Weights of a small contrastive image-text model: text encoder activation swiglu, trained on rendered solids tumbling over patterned floors.
Rows from block 2 of the text encoder, named by matrix and row number. Rows with one number belong to one neuron. Each number is 50 + 12 x the weight over the matrix's rms, rounded and kept within 0 to 99. All counts start at 0.
# gate: MLP gate (text_encoder.blocks.2.mlp.gate.weight, 384x192), inputs 96-191
# fc1: MLP up (text_encoder.blocks.2.mlp.fc1.weight, 384x192), inputs 96-191
# fc2: MLP down (text_encoder.blocks.2.mlp.fc2.weight, 192x384, transposed), outputs 96-191
gate.297:58 50 50 54 33 52 50 50 38 36 50 56 50 56 50 53 33 50 43 54 50 50 50 50 32 59 56 57 53 50 49 64 50 62 43 61 33 59 50 50 50 50 58 50 33 39 42 54 50 71 50 65 57 50 50 44 50 55 37 50 45 51 51 50 56 53 39 50 40 35 61 38 36 45 28 50 56 50 50 58 68 50 50 50 20 44 56 45 54 43 62 39 50 60 50 38
gate.298:56 49 57 50 50 52 49 36 67 52 50 68 49 56 50 61 28 63 31 50 64 52 50 56 43 39 50 51 50 50 45 54 60 50 54 46 50 50 50 42 50 55 41 34 63 39 60 54 61 57 46 52 61 34 53 50 60 52 52 37 46 50 50 72 50 50 47 44 43 56 52 47 70 50 59 50 50 51 50 48 60 52 46 43 33 67 56 50 54 50 50 50 50 46 61 38
gate.299:43 47 50 41 57 50 57 48 48 58 41 50 55 46 52 58 52 50 61 63 55 63 43 50 45 50 56 48 44 34 50 49 45 50 50 47 45 37 50 37 39 58 50 51 46 50 33 50 50 55 49 45 50 50 51 50 55 62 55 56 43 50 43 40 62 53 53 66 43 58 50 45 57 52 50 52 50 54 56 46 52 43 48 46 59 50 54 49 52 61 50 66 52 55 40 45
gate.300:50 04 29 65 56 30 30 30 45 74 71 68 50 50 48 50 50 78 58 49 67 61 39 70 50 50 46 50 50 50 78 65 47 50 52 50 49 51 08 78 60 55 73 45 22 50 49 49 50 69 50 50 70 50 78 41 09 46 50 34 61 50 58 62 61 50 53 45 26 72 64 50 50 34 09 30 42 50 19 60 47 60 51 51 61 57 30 48 85 50 36 50 50 41 16 50
gate.301:52 37 61 48 60 53 43 50 38 50 53 50 53 60 55 44 50 50 39 50 63 52 42 57 48 48 44 47 39 50 50 53 50 50 58 50 61 47 44 50 45 40 50 50 50 44 54 52 48 48 53 50 46 50 57 53 50 54 56 50 53 63 50 53 57 46 50 37 56 45 50 52 49 51 50 54 41 56 43 43 43 44 43 45 52 58 50 50 60 52 56 42 60 54 42 48
gate.302:44 68 51 55 50 50 57 38 50 51 50 50 44 50 48 62 53 58 26 45 50 45 56 54 51 47 58 60 48 39 45 50 44 52 61 50 59 32 58 41 50 43 47 36 57 40 43 41 43 50 36 43 50 49 50 33 59 44 50 36 57 50 36 61 63 58 41 32 50 62 46 55 50 45 65 55 50 35 53 53 52 45 50 42 42 50 60 34 42 50 50 50 50 54 40 50
gate.303:50 49 65 56 45 42 50 51 55 55 46 61 55 50 50 44 38 44 51 43 50 58 48 45 53 40 50 44 63 43 42 55 44 50 50 50 47 50 50 57 50 55 61 50 46 50 32 50 55 59 47 50 58 70 62 51 52 50 46 50 48 60 60 42 61 41 50 50 54 42 50 50 46 50 50 50 47 47 50 70 43 55 50 50 49 56 39 50 56 56 50 64 50 50 41 42
gate.304:75 61 50 37 50 50 56 50 14 64 76 50 73 50 50 38 38 66 50 36 69 50 22 36 54 77 47 55 50 50 59 55 31 50 47 49 50 50 58 54 33 57 50 28 42 42 57 48 50 77 50 92 59 50 50 33 55 40 50 73 33 50 50 56 51 51 50 50 34 50 50 37 50 58 44 50 64 35 79 49 72 53 43 39 41 52 27 41 50 50 50 46 71 50 38 35
gate.305:50 50 50 50 57 50 21 50 50 52 31 83 85 72 68 56 60 34 50 52 50 73 50 45 52 50 48 50 38 35 88 50 73 50 50 85 18 37 50 27 66 00 61 89 50 21 15 50 41 50 69 50 01 60 23 40 80 50 86 17 47 34 50 63 38 00 74 50 12 50 50 50 50 50 50 44 19 50 50 99 35 59 80 52 39 50 63 00 50 50 50 50 63 74 88 50
gate.306:37 50 28 61 55 71 50 56 50 50 32 60 56 53 41 59 57 46 53 60 46 50 50 43 50 60 52 49 48 50 50 49 50 41 63 50 42 50 58 57 52 56 40 65 63 35 50 43 49 50 50 52 33 50 53 45 51 36 50 43 50 46 50 69 78 45 32 64 50 50 50 50 44 48 36 41 39 48 48 54 51 50 44 45 50 51 57 37 36 50 60 41 50 66 49 34
gate.307:34 50 50 49 56 50 59 50 31 46 43 50 52 59 50 41 36 53 47 45 40 68 50 41 38 61 45 60 50 46 56 57 66 62 46 52 32 50 51 49 50 50 73 42 42 24 50 53 56 49 49 48 50 57 50 50 50 50 53 39 41 47 54 49 50 50 50 53 50 46 50 58 50 53 51 50 50 50 52 64 47 42 57 50 50 69 53 50 48 41 45 48 58 50 58 41
gate.308:50 29 51 44 50 57 59 46 48 50 41 40 43 50 51 41 43 43 61 33 58 50 50 50 42 50 50 47 29 50 50 53 50 57 61 53 47 35 32 56 47 39 54 47 50 45 43 56 49 50 41 46 50 55 60 37 50 50 50 35 50 50 50 50 47 65 66 50 50 50 47 44 49 58 32 30 50 62 38 40 50 50 55 67 30 53 54 50 46 35 50 42 53 54 63 57
gate.309:69 38 50 37 50 51 49 43 59 67 50 44 57 43 44 58 67 50 36 43 50 50 35 50 51 50 58 50 50 50 50 50 53 50 51 43 50 62 50 41 55 25 51 57 50 62 61 59 50 30 40 50 50 39 59 51 23 50 59 50 31 50 39 50 50 55 50 45 55 61 50 64 50 72 50 34 67 39 46 59 50 58 44 50 57 50 50 58 36 65 09 50 75 45 43 80
gate.310:58 32 38 50 50 50 52 50 30 44 45 50 62 52 52 49 52 34 57 50 29 42 35 50 53 50 61 56 39 44 61 53 46 53 50 50 48 59 41 37 50 33 30 50 43 50 53 46 49 61 39 62 52 50 63 50 38 77 54 58 60 50 67 57 53 38 46 50 37 52 58 50 60 52 50 50 56 53 50 41 50 46 57 50 50 49 37 44 43 50 40 50 50 66 49 55
gate.311:40 49 30 50 37 49 50 50 37 45 28 47 50 51 66 48 50 40 50 57 62 50 50 52 50 51 50 50 50 54 68 48 50 43 55 61 50 49 33 43 58 59 50 50 50 50 47 48 60 40 43 40 50 59 41 38 46 50 54 37 49 50 43 39 57 49 40 36 50 51 43 53 41 50 52 36 31 55 48 47 46 50 50 50 48 50 56 55 50 59 50 47 50 45 57 62
gate.312:47 42 50 59 50 35 51 47 50 50 42 51 54 50 57 33 50 56 50 44 58 61 48 50 52 46 59 56 56 44 50 50 47 52 62 50 50 50 50 50 53 43 64 34 50 56 48 44 42 50 61 42 65 54 50 52 46 50 50 52 50 50 44 50 44 61 72 50 50 54 61 50 47 59 47 54 50 50 45 53 50 56 54 46 57 54 52 41 46 58 50 58 54 55 55 50
gate.313:59 41 50 35 61 56 53 50 50 50 50 62 39 50 55 61 67 56 50 50 27 44 49 59 46 62 48 63 48 50 59 62 55 39 50 50 54 54 51 70 30 44 56 50 50 50 50 60 50 69 41 50 50 49 50 50 48 41 58 42 51 44 50 50 41 47 51 50 50 31 50 50 50 57 57 47 58 41 23 50 35 50 50 38 50 41 38 61 50 50 31 61 54 60 50 39
gate.314:52 40 58 47 42 42 55 51 56 35 48 60 47 50 51 65 50 68 49 50 56 51 41 48 50 57 50 50 50 42 62 50 50 53 50 50 39 41 50 47 46 57 39 51 53 36 50 50 53 61 40 44 38 48 51 49 56 50 47 58 47 59 54 46 59 36 50 46 49 38 45 48 43 63 39 46 43 49 51 53 44 40 54 51 42 57 50 54 43 39 50 50 43 56 64 50
gate.315:56 53 50 57 56 62 40 50 44 50 51 62 56 60 44 63 50 56 58 50 50 50 51 50 59 49 43 47 52 45 64 45 45 44 46 50 53 51 39 50 45 50 40 50 49 33 44 57 56 51 57 49 50 50 50 50 50 53 58 58 46 52 33 45 57 61 50 54 56 38 50 43 53 45 50 50 44 66 50 46 42 50 49 46 50 53 54 50 51 60 43 50 46 52 42 44
gate.316:50 50 50 61 50 43 50 63 51 65 46 50 43 47 50 50 50 37 50 43 50 51 63 57 46 64 48 59 48 50 59 50 57 50 52 33 52 48 57 50 53 50 49 56 47 59 54 50 50 53 47 50 61 53 60 66 50 52 50 50 50 50 50 60 52 64 50 42 50 32 40 56 49 50 50 60 50 42 63 46 50 66 56 40 45 64 50 52 50 50 56 50 50 50 50 29
gate.317:55 51 68 52 50 43 45 49 52 56 48 51 39 55 50 51 52 50 50 58 49 51 45 51 45 57 41 57 38 50 50 50 52 46 50 39 50 57 46 50 54 69 50 55 50 36 44 54 50 52 46 58 58 34 55 50 50 53 50 51 51 66 56 50 43 52 41 43 50 59 56 56 59 43 54 49 54 60 50 51 50 64 50 50 50 57 56 64 48 70 56 54 63 52 51 42
gate.318:78 59 50 38 99 14 00 14 53 58 50 50 00 80 72 57 00 84 60 50 83 23 43 50 54 99 50 62 54 50 50 50 70 50 50 34 60 50 50 50 40 80 55 50 50 05 00 13 68 50 46 30 50 57 32 50 50 41 58 61 50 70 99 50 50 50 62 36 90 50 25 02 50 50 50 50 93 12 56 99 50 26 32 78 47 53 50 50 52 50 45 50 43 50 52 43
gate.319:55 36 73 30 35 38 55 43 59 49 34 50 68 46 50 42 50 51 50 55 85 43 50 50 27 58 57 50 50 50 43 50 50 62 37 59 50 50 50 60 66 68 44 41 34 37 36 44 69 67 68 38 86 44 72 36 21 40 50 50 35 58 50 61 50 54 50 52 50 37 64 50 13 35 41 33 50 50 49 50 50 56 50 50 26 36 49 65 88 47 50 50 51 59 40 59
gate.320:50 41 31 62 50 49 40 50 50 49 50 77 48 49 50 50 56 50 38 59 50 45 36 57 40 34 57 67 52 40 50 56 50 57 57 50 57 49 47 50 60 52 57 51 67 50 50 50 50 64 50 56 46 50 55 50 42 43 50 50 50 46 50 57 66 44 50 59 50 48 60 57 40 57 62 42 52 59 36 43 58 42 47 50 50 52 67 54 45 50 47 43 50 56 33 54
fc1.297:60 50 50 64 68 45 40 52 50 50 64 32 52 70 45 50 39 50 52 41 50 31 55 56 59 56 47 53 47 50 50 37 55 65 62 52 50 44 48 42 53 49 66 58 50 50 50 34 67 36 50 52 51 57 62 59 38 51 46 46 57 57 50 40 37 58 50 33 60 58 48 49 59 47 50 50 50 52 41 62 57 60 66 50 50 64 48 59 57 53 36 56 45 42 57 50
fc1.298:54 35 50 44 51 66 73 63 50 72 53 41 60 50 60 50 45 50 45 50 50 46 60 50 41 58 48 66 53 68 31 40 50 64 56 50 57 50 59 61 45 50 38 50 50 67 44 65 50 52 59 50 55 43 50 54 45 50 58 57 50 45 50 64 38 61 37 40 50 47 46 57 50 50 50 51 48 46 34 48 48 50 58 57 40 50 50 50 61 50 52 51 53 41 50 51
fc1.299:47 38 63 61 49 50 42 49 59 57 52 60 50 50 50 50 37 44 46 44 44 35 54 42 50 50 42 64 59 50 41 61 41 56 45 50 50 53 53 50 51 55 47 50 55 50 50 54 52 41 50 50 48 51 46 57 50 50 50 42 50 54 46 59 50 50 46 38 59 50 50 50 52 49 50 50 59 61 52 55 50 50 42 42 45 45 51 52 48 40 44 44 52 45 59 50
fc1.300:49 50 73 50 50 53 51 74 50 37 50 54 68 75 62 43 50 85 51 65 50 50 50 50 50 99 44 21 60 50 79 55 65 34 40 66 40 43 50 57 56 59 62 50 76 16 28 69 83 52 44 50 24 56 20 41 50 32 37 35 33 19 51 44 50 50 55 50 71 00 38 51 50 48 50 50 55 36 33 66 50 50 34 55 50 50 48 71 62 50 32 53 50 43 50 50
fc1.301:56 53 41 58 49 50 50 50 50 46 45 54 48 50 47 50 41 48 59 52 59 43 58 59 59 52 50 54 48 52 57 59 62 60 40 52 54 55 52 51 56 58 50 50 41 42 48 50 48 41 47 47 56 41 42 50 55 50 57 50 54 57 39 42 41 45 50 50 50 50 50 50 64 55 65 51 41 44 44 46 54 44 34 50 50 50 46 51 50 48 47 50 50 51 41 41
fc1.302:44 50 50 40 46 48 38 51 65 50 51 35 63 46 40 50 50 41 55 55 50 50 53 50 56 56 50 50 52 48 50 73 49 49 67 58 42 58 50 38 55 57 75 63 54 50 50 56 50 50 50 59 50 43 50 42 50 59 50 53 56 60 50 50 50 50 60 53 50 40 54 56 47 50 40 62 39 49 50 40 45 59 50 50 57 51 47 62 50 50 54 41 50 61 61 59
fc1.303:50 49 53 53 62 65 50 64 50 50 50 50 57 53 38 57 50 41 47 50 53 50 50 49 50 50 46 47 55 68 50 45 52 51 43 41 36 52 50 50 62 50 50 54 31 49 41 50 53 52 36 46 48 44 50 56 55 69 55 53 51 54 63 50 51 50 52 55 50 45 58 53 50 61 50 40 48 56 47 46 48 44 50 34 39 49 50 50 50 50 27 61 50 49 50 50
fc1.304:58 61 42 47 74 68 64 57 34 58 50 50 50 50 50 47 34 58 35 43 68 50 50 36 62 50 40 51 51 52 38 65 56 55 68 83 65 45 58 58 63 63 63 50 62 35 50 59 41 53 27 58 50 50 35 50 64 50 44 65 50 32 50 50 48 37 50 68 35 50 66 50 62 54 50 73 61 30 53 43 72 48 50 65 35 63 34 32 50 54 56 50 44 72 50 25
fc1.305:73 60 39 50 50 44 67 29 50 50 80 50 50 50 43 28 22 34 50 17 50 44 18 38 49 50 50 53 59 50 05 84 34 43 54 32 50 50 57 57 76 48 50 43 50 99 76 50 64 60 27 50 50 30 50 50 60 60 66 50 17 65 65 58 50 44 37 76 71 30 79 50 47 50 50 54 82 50 50 26 57 66 51 39 58 22 50 32 59 45 49 50 52 85 50 50
fc1.306:50 50 28 67 43 50 42 50 50 52 49 35 50 45 39 50 59 48 50 50 50 50 50 60 59 43 50 50 41 52 50 55 68 50 65 51 46 58 39 40 46 52 50 49 50 52 63 50 50 48 60 50 54 53 57 56 43 50 50 42 50 51 61 46 50 66 50 33 59 46 50 50 41 53 65 37 59 62 44 50 60 66 50 61 52 42 50 69 43 65 50 56 51 50 32 59
fc1.307:50 38 44 61 60 49 50 52 46 50 40 50 53 47 50 38 54 45 34 50 67 48 50 54 39 43 43 42 62 34 40 49 33 50 59 47 50 42 50 53 60 45 43 44 50 64 54 45 38 50 45 58 57 53 50 50 49 44 47 40 48 48 50 58 50 36 61 48 48 66 52 56 38 57 55 61 61 41 55 42 54 53 50 42 39 50 55 61 50 50 54 50 41 56 48 61
fc1.308:39 45 57 50 71 50 40 61 44 52 50 59 50 56 50 50 63 40 50 61 43 48 50 50 55 44 37 67 26 50 49 45 50 51 46 65 50 38 50 50 35 56 50 59 56 50 50 50 50 46 56 61 50 44 50 42 50 50 72 59 50 33 50 68 55 50 53 50 50 50 55 50 58 50 50 50 44 60 48 58 50 51 59 41 47 46 65 64 50 50 27 44 42 63 56 50
fc1.309:41 50 57 59 41 49 57 50 43 34 32 64 22 50 62 52 50 55 50 54 42 52 46 50 41 33 51 34 59 30 50 48 51 43 50 50 50 63 55 50 50 61 38 45 46 55 56 53 44 37 46 48 47 45 50 44 67 35 50 54 50 67 50 49 56 50 50 54 38 58 27 54 45 50 41 71 53 68 78 50 41 29 61 50 50 59 49 50 32 39 60 47 50 50 50 49
fc1.310:47 50 43 50 46 50 55 50 47 55 57 50 63 46 33 50 51 66 68 47 45 52 41 30 36 50 50 51 43 62 50 32 54 50 60 58 64 45 60 56 50 50 44 50 50 60 51 50 51 52 49 44 50 33 42 28 58 50 50 65 50 67 37 61 57 54 51 50 69 50 50 54 50 50 57 50 50 57 68 50 38 50 49 41 58 43 58 39 40 59 50 45 56 61 50 59
fc1.311:45 62 50 46 46 50 50 54 62 59 54 50 66 66 54 50 43 68 50 49 44 43 50 50 60 55 37 40 40 64 36 53 54 44 50 36 44 45 53 66 33 55 43 35 67 65 50 50 43 45 53 62 50 49 50 50 55 39 50 54 44 50 57 64 47 50 50 66 50 46 50 50 50 52 62 76 66 50 50 48 53 38 50 56 61 54 50 51 49 50 40 49 50 47 52 54
fc1.312:50 48 50 56 48 53 48 50 50 40 44 40 45 54 50 50 49 49 40 58 61 50 57 50 50 49 50 39 58 41 61 50 55 44 39 54 47 55 36 50 55 43 39 50 55 50 50 46 42 50 51 43 38 65 55 45 57 49 39 42 33 50 38 45 50 34 59 43 50 54 50 41 60 50 50 50 50 53 50 56 66 44 45 54 55 50 50 57 50 41 58 50 57 47 54 56
fc1.313:53 67 50 47 54 61 50 50 50 50 50 50 49 51 50 47 47 51 50 52 37 54 56 56 50 50 64 55 50 45 51 50 59 36 67 44 50 60 54 44 35 50 50 50 50 50 61 54 50 45 28 48 32 50 50 55 58 56 52 50 54 42 67 50 42 41 37 50 54 32 45 40 50 53 53 62 52 41 42 54 40 61 53 40 47 33 49 39 50 48 57 67 56 50 50 37
fc1.314:36 49 42 48 51 41 46 40 47 50 64 50 50 52 46 54 43 50 34 46 50 50 50 50 60 48 52 39 46 50 54 50 50 50 53 61 50 50 62 50 54 35 59 38 50 70 53 56 69 41 50 52 50 58 58 52 48 47 33 36 50 49 55 55 45 50 50 50 61 57 37 45 50 64 57 43 42 64 51 50 49 53 50 60 36 51 50 50 44 51 50 67 54 50 59 38
fc1.315:50 57 61 55 54 55 52 39 50 52 59 50 50 45 60 27 55 43 56 56 47 50 46 34 50 45 50 54 58 58 48 62 55 50 58 50 50 40 58 58 50 46 48 50 40 50 34 50 50 55 46 46 58 50 58 41 50 50 45 56 47 56 50 37 44 50 58 57 53 50 50 41 54 50 43 43 56 46 56 46 51 50 51 43 34 47 38 50 59 41 50 50 62 51 50 57
fc1.316:57 50 67 50 50 34 39 38 54 55 46 59 50 52 50 36 37 30 41 50 61 50 50 38 50 47 43 74 50 66 43 62 50 50 57 29 36 75 36 49 65 50 49 43 50 31 40 50 50 50 58 45 56 50 57 56 48 66 50 50 56 50 73 43 50 50 58 35 50 67 50 46 40 45 28 42 61 54 46 45 50 63 61 43 46 54 63 50 56 50 36 50 50 53 33 43
fc1.317:46 40 50 52 52 30 50 46 50 50 41 41 50 52 47 50 50 52 40 51 50 55 50 49 52 50 50 50 50 50 50 50 50 41 50 34 53 57 33 43 50 60 50 59 50 47 50 33 50 52 59 53 50 42 50 46 49 39 50 58 52 64 63 64 50 52 50 41 50 47 49 49 50 50 50 55 55 64 64 52 50 50 57 41 54 65 41 63 50 50 57 40 42 50 50 41
fc1.318:50 45 32 50 10 50 31 50 50 67 99 50 88 50 61 50 50 30 50 37 50 50 50 50 50 00 05 50 54 50 50 22 73 65 73 41 00 99 00 50 57 50 60 50 35 69 86 72 21 61 70 40 50 70 88 99 00 50 46 50 50 08 18 50 87 76 30 63 50 92 87 50 47 48 40 06 73 99 50 04 76 50 50 75 61 50 50 50 50 50 31 50 57 54 50 37
fc1.319:50 77 54 47 20 50 55 43 50 50 61 20 42 50 45 44 50 45 50 50 40 50 70 61 31 50 50 38 50 50 41 33 50 36 42 56 56 44 53 64 67 50 23 50 53 50 59 36 45 47 50 48 38 50 50 50 31 64 50 76 50 50 48 50 43 59 43 71 80 62 50 36 31 65 31 51 50 63 78 50 68 53 67 50 24 47 50 50 31 50 50 50 50 50 75 50
fc1.320:45 60 53 43 50 55 53 50 39 43 53 50 50 47 53 47 41 55 71 58 22 50 54 38 56 48 44 48 40 49 39 50 55 50 62 61 50 60 48 42 50 50 46 60 48 50 43 61 58 40 55 44 57 43 60 53 57 56 50 59 50 38 44 50 48 62 62 41 50 39 50 58 50 50 57 51 50 47 50 50 46 50 51 50 50 44 50 50 43 55 54 66 66 50 50 55
fc2.297:50 50 50 43 69 63 37 54 45 60 65 50 50 50 42 50 54 48 60 50 41 56 42 46 40 68 61 67 56 60 50 50 43 67 35 74 44 50 50 59 56 24 46 52 42 41 38 53 50 50 59 56 46 44 50 53 54 44 60 37 40 40 44 57 47 50 61 51 50 50 62 39 50 74 50 50 35 47 44 51 50 62 66 39 33 34 50 38 55 39 36 55 84 53 32 40
fc2.298:56 50 59 53 43 65 53 37 52 54 53 59 50 50 50 45 55 35 50 52 36 60 47 50 50 50 56 51 50 50 50 50 58 50 50 48 66 50 50 49 49 43 48 50 58 44 63 50 46 50 45 50 55 55 41 53 50 58 31 54 54 50 50 50 50 50 50 70 60 65 67 56 50 50 65 38 54 44 50 42 55 50 50 42 47 53 52 50 50 52 50 50 47 50 50 56
fc2.299:57 47 50 45 48 50 47 50 47 50 36 50 50 50 47 60 50 50 59 30 61 42 50 50 38 53 58 50 50 55 47 50 44 52 60 50 56 45 43 50 44 47 59 50 52 53 50 56 55 57 42 46 46 52 59 34 50 45 55 55 54 50 50 45 57 51 42 50 38 50 44 39 50 51 55 50 52 50 52 50 46 57 50 53 50 50 53 50 50 50 58 44 51 50 35 52
fc2.300:66 28 50 25 52 72 47 51 50 37 23 50 21 46 50 65 50 15 96 50 50 57 09 90 21 37 75 50 71 50 48 72 32 69 47 50 66 66 31 91 50 62 42 74 51 50 50 48 21 44 50 91 33 50 52 59 44 50 50 91 61 84 50 75 87 54 72 78 37 36 55 50 57 52 12 50 50 50 60 50 47 50 41 50 38 18 36 82 50 50 60 11 50 67 31 50
fc2.301:61 51 50 50 50 57 51 42 52 58 38 47 44 44 56 46 59 50 50 55 58 50 54 50 40 47 50 42 51 47 52 57 53 59 54 47 50 51 55 46 54 51 40 55 51 47 50 47 51 42 53 45 47 35 57 51 46 49 50 55 65 50 47 54 50 43 54 59 49 50 50 51 60 39 50 50 51 42 57 50 55 57 50 50 54 50 46 53 49 50 54 53 40 47 53 51
fc2.302:64 50 49 46 50 68 50 53 50 43 45 54 67 59 62 56 45 50 50 50 34 58 50 53 60 50 50 52 59 39 64 50 50 58 50 50 55 45 52 50 51 50 50 59 50 50 50 28 49 53 61 55 50 50 43 50 38 62 54 50 50 49 51 51 44 45 46 64 50 46 62 38 50 58 28 38 46 41 50 63 50 42 57 43 40 50 43 49 41 64 55 47 50 61 34 46
fc2.303:55 56 36 31 53 30 50 50 45 50 42 56 50 50 42 50 42 45 51 53 62 58 50 49 50 58 64 53 51 50 58 46 50 43 50 47 60 42 48 50 54 26 53 36 50 41 50 50 60 45 48 50 50 50 50 32 45 36 57 33 43 50 49 53 50 41 47 50 46 51 58 53 41 59 50 50 50 64 48 50 50 55 58 56 50 50 52 51 49 32 50 50 61 54 44 50
fc2.304:50 64 40 71 27 48 58 48 56 50 44 45 19 35 45 47 39 54 32 84 44 39 78 40 51 32 44 26 46 34 32 48 50 32 50 19 53 67 39 22 40 62 38 43 74 27 53 45 38 50 62 62 50 47 32 78 66 60 57 71 64 50 50 50 50 50 50 19 44 50 49 53 49 35 50 59 69 50 53 56 50 34 45 48 70 66 56 50 47 36 42 52 20 40 76 77
fc2.305:62 50 14 47 50 50 37 10 50 65 54 80 48 75 50 67 50 75 45 16 74 66 39 42 17 50 67 50 66 66 66 08 50 50 76 50 27 50 50 82 35 46 24 68 30 45 43 50 50 66 49 52 49 50 55 64 50 50 07 50 25 20 42 44 76 43 56 48 58 50 67 52 69 50 50 50 59 20 50 50 50 50 54 50 78 57 50 41 48 47 50 50 50 41 01 23
fc2.306:71 50 38 50 66 49 50 36 50 63 57 50 50 52 44 50 44 46 50 50 55 51 55 50 32 70 51 50 60 45 56 59 53 63 47 50 37 50 39 60 55 65 50 48 50 51 43 61 39 50 49 62 50 50 50 50 50 39 53 50 43 50 45 75 50 46 50 50 49 50 49 53 62 52 37 41 50 39 56 44 60 50 50 47 50 48 44 50 50 60 50 40 65 50 50 40
fc2.307:50 50 50 49 61 50 35 44 50 50 50 56 45 56 50 50 42 47 52 48 61 50 41 50 50 58 60 52 50 50 50 63 50 50 54 50 54 40 48 50 50 50 42 57 45 41 51 50 51 58 53 50 56 61 41 52 50 30 49 48 34 50 50 66 54 51 67 43 34 50 62 41 50 50 50 50 36 55 44 45 44 57 46 46 48 50 50 40 50 50 41 44 50 48 50 37
fc2.308:51 70 59 50 42 37 40 41 50 50 58 46 58 47 69 50 58 36 50 50 50 60 50 50 49 42 50 41 50 48 52 50 50 59 50 50 69 57 50 40 37 50 50 50 57 45 50 36 43 50 63 50 50 29 57 59 50 36 71 50 55 55 50 50 57 49 45 50 41 51 51 46 47 47 49 40 50 47 50 46 50 53 64 54 39 50 50 44 50 50 47 50 50 57 40 50
fc2.309:67 47 49 34 63 61 45 33 38 72 36 50 50 55 45 50 50 34 56 36 61 57 53 58 40 58 66 70 46 50 52 81 42 71 32 50 72 59 44 52 58 26 53 44 50 50 38 50 49 50 51 50 58 42 39 24 41 47 50 50 50 50 59 59 22 55 57 52 50 50 74 30 50 68 26 07 53 47 70 56 83 50 50 41 29 53 48 50 62 65 50 50 50 57 47 50
fc2.310:61 51 50 50 72 58 50 41 43 57 50 56 50 67 50 46 50 66 50 41 50 37 48 40 46 50 50 51 50 56 43 57 50 45 51 52 47 29 60 50 50 50 47 50 50 50 50 54 39 52 50 44 40 50 50 37 50 42 53 50 50 61 40 55 50 57 40 50 63 47 42 59 46 50 50 51 50 50 46 50 50 47 54 65 56 50 50 73 50 40 37 49 62 37 50 40
fc2.311:67 50 50 45 50 58 48 41 48 61 50 50 50 50 50 66 63 36 50 41 50 50 35 61 41 61 61 64 54 59 61 46 49 62 41 47 41 37 52 57 43 37 50 56 36 60 50 58 54 44 50 47 48 55 62 50 28 51 61 50 46 55 64 42 50 41 57 50 51 60 49 43 62 52 54 31 40 50 48 47 50 50 50 43 40 44 47 43 58 50 45 46 64 37 41 37
fc2.312:45 59 50 47 60 48 53 41 34 48 50 50 46 53 53 45 50 46 50 55 52 47 50 50 47 43 45 46 50 50 52 45 50 55 53 49 59 53 58 61 50 46 49 48 45 47 60 48 45 55 55 50 48 50 49 42 50 45 50 56 40 50 56 56 61 50 50 52 49 50 50 46 45 50 56 51 58 55 45 47 50 49 48 47 50 60 50 45 58 50 44 57 56 46 42 54
fc2.313:50 50 59 56 50 35 45 45 50 38 50 50 50 54 48 39 50 50 50 61 50 45 50 24 59 41 51 50 48 59 45 50 51 50 60 29 50 45 48 38 53 47 50 47 49 49 61 50 50 53 50 39 66 60 55 68 50 58 44 28 50 48 55 35 50 50 36 42 77 58 47 69 50 40 62 53 62 58 51 58 71 50 50 50 54 50 50 50 47 50 45 44 64 49 46 50
fc2.314:47 50 50 52 64 59 42 46 54 46 49 46 52 57 49 50 45 61 48 40 43 35 47 50 50 56 57 49 51 53 48 43 47 47 53 56 50 50 50 50 61 50 52 60 50 52 49 48 63 54 50 50 50 51 45 49 51 47 55 52 46 50 43 47 50 44 48 50 54 38 54 50 50 50 50 45 46 44 52 50 60 56 52 50 44 42 55 50 50 54 50 43 63 39 50 46
fc2.315:59 56 54 49 62 42 43 53 41 51 50 58 47 50 50 47 50 50 49 35 50 48 49 43 48 50 55 60 48 50 50 50 52 56 50 50 62 51 50 56 51 34 36 50 53 50 52 59 50 55 62 54 55 48 65 55 43 53 59 48 52 52 52 57 48 46 63 50 49 50 51 41 50 50 48 49 41 45 45 48 46 59 54 41 50 57 54 49 49 58 44 45 62 50 52 43
fc2.316:52 50 63 62 43 58 62 62 50 50 52 43 28 44 46 50 39 62 50 55 30 50 56 42 47 45 36 46 42 50 37 57 50 50 44 43 50 52 47 48 43 63 49 50 54 46 53 50 50 50 50 53 39 60 50 50 55 62 55 41 56 44 57 50 50 46 50 50 50 60 50 52 60 37 37 50 47 50 51 50 46 42 48 64 50 59 35 53 38 38 52 62 51 47 76 50
fc2.317:44 53 45 59 49 50 58 50 63 47 57 53 50 43 36 54 54 57 53 55 44 47 50 52 57 47 45 42 55 58 50 50 62 51 56 50 41 51 49 54 58 50 56 49 49 50 58 54 50 47 51 49 47 50 51 56 41 54 46 51 61 53 40 40 55 50 50 46 50 36 52 58 46 48 54 48 45 50 48 50 46 40 45 62 58 53 57 55 56 42 55 55 56 53 55 50
fc2.318:99 50 69 50 50 50 22 27 50 21 00 75 50 53 50 50 50 50 66 26 88 27 00 71 60 99 99 54 81 03 34 99 50 45 27 81 99 24 68 76 50 50 50 57 50 50 50 08 46 41 39 38 20 00 50 00 50 55 53 76 82 65 50 50 25 45 76 47 50 50 50 00 18 50 50 50 80 50 89 50 36 50 50 44 42 15 50 72 63 50 59 00 85 71 50 76
fc2.319:66 50 63 50 49 41 61 50 50 63 50 15 46 30 50 50 58 67 50 62 59 74 62 50 68 50 40 38 50 46 52 50 42 39 50 56 31 48 64 29 47 79 50 35 50 57 49 68 27 45 39 52 84 50 57 30 54 53 27 63 72 41 52 50 50 50 53 44 66 60 36 60 58 50 32 68 66 51 50 30 50 50 66 57 66 50 50 50 50 66 63 56 29 50 34 66
fc2.320:63 40 54 50 50 50 52 50 45 49 61 64 50 65 59 60 50 54 50 43 52 50 56 44 36 47 65 50 50 48 69 40 50 62 50 44 52 48 50 55 50 37 48 60 41 50 67 45 50 50 50 55 56 50 50 50 46 48 50 30 38 49 39 63 44 50 52 39 50 50 48 38 50 48 47 40 40 49 50 50 50 50 50 50 50 67 50 37 53 50 41 50 54 41 32 35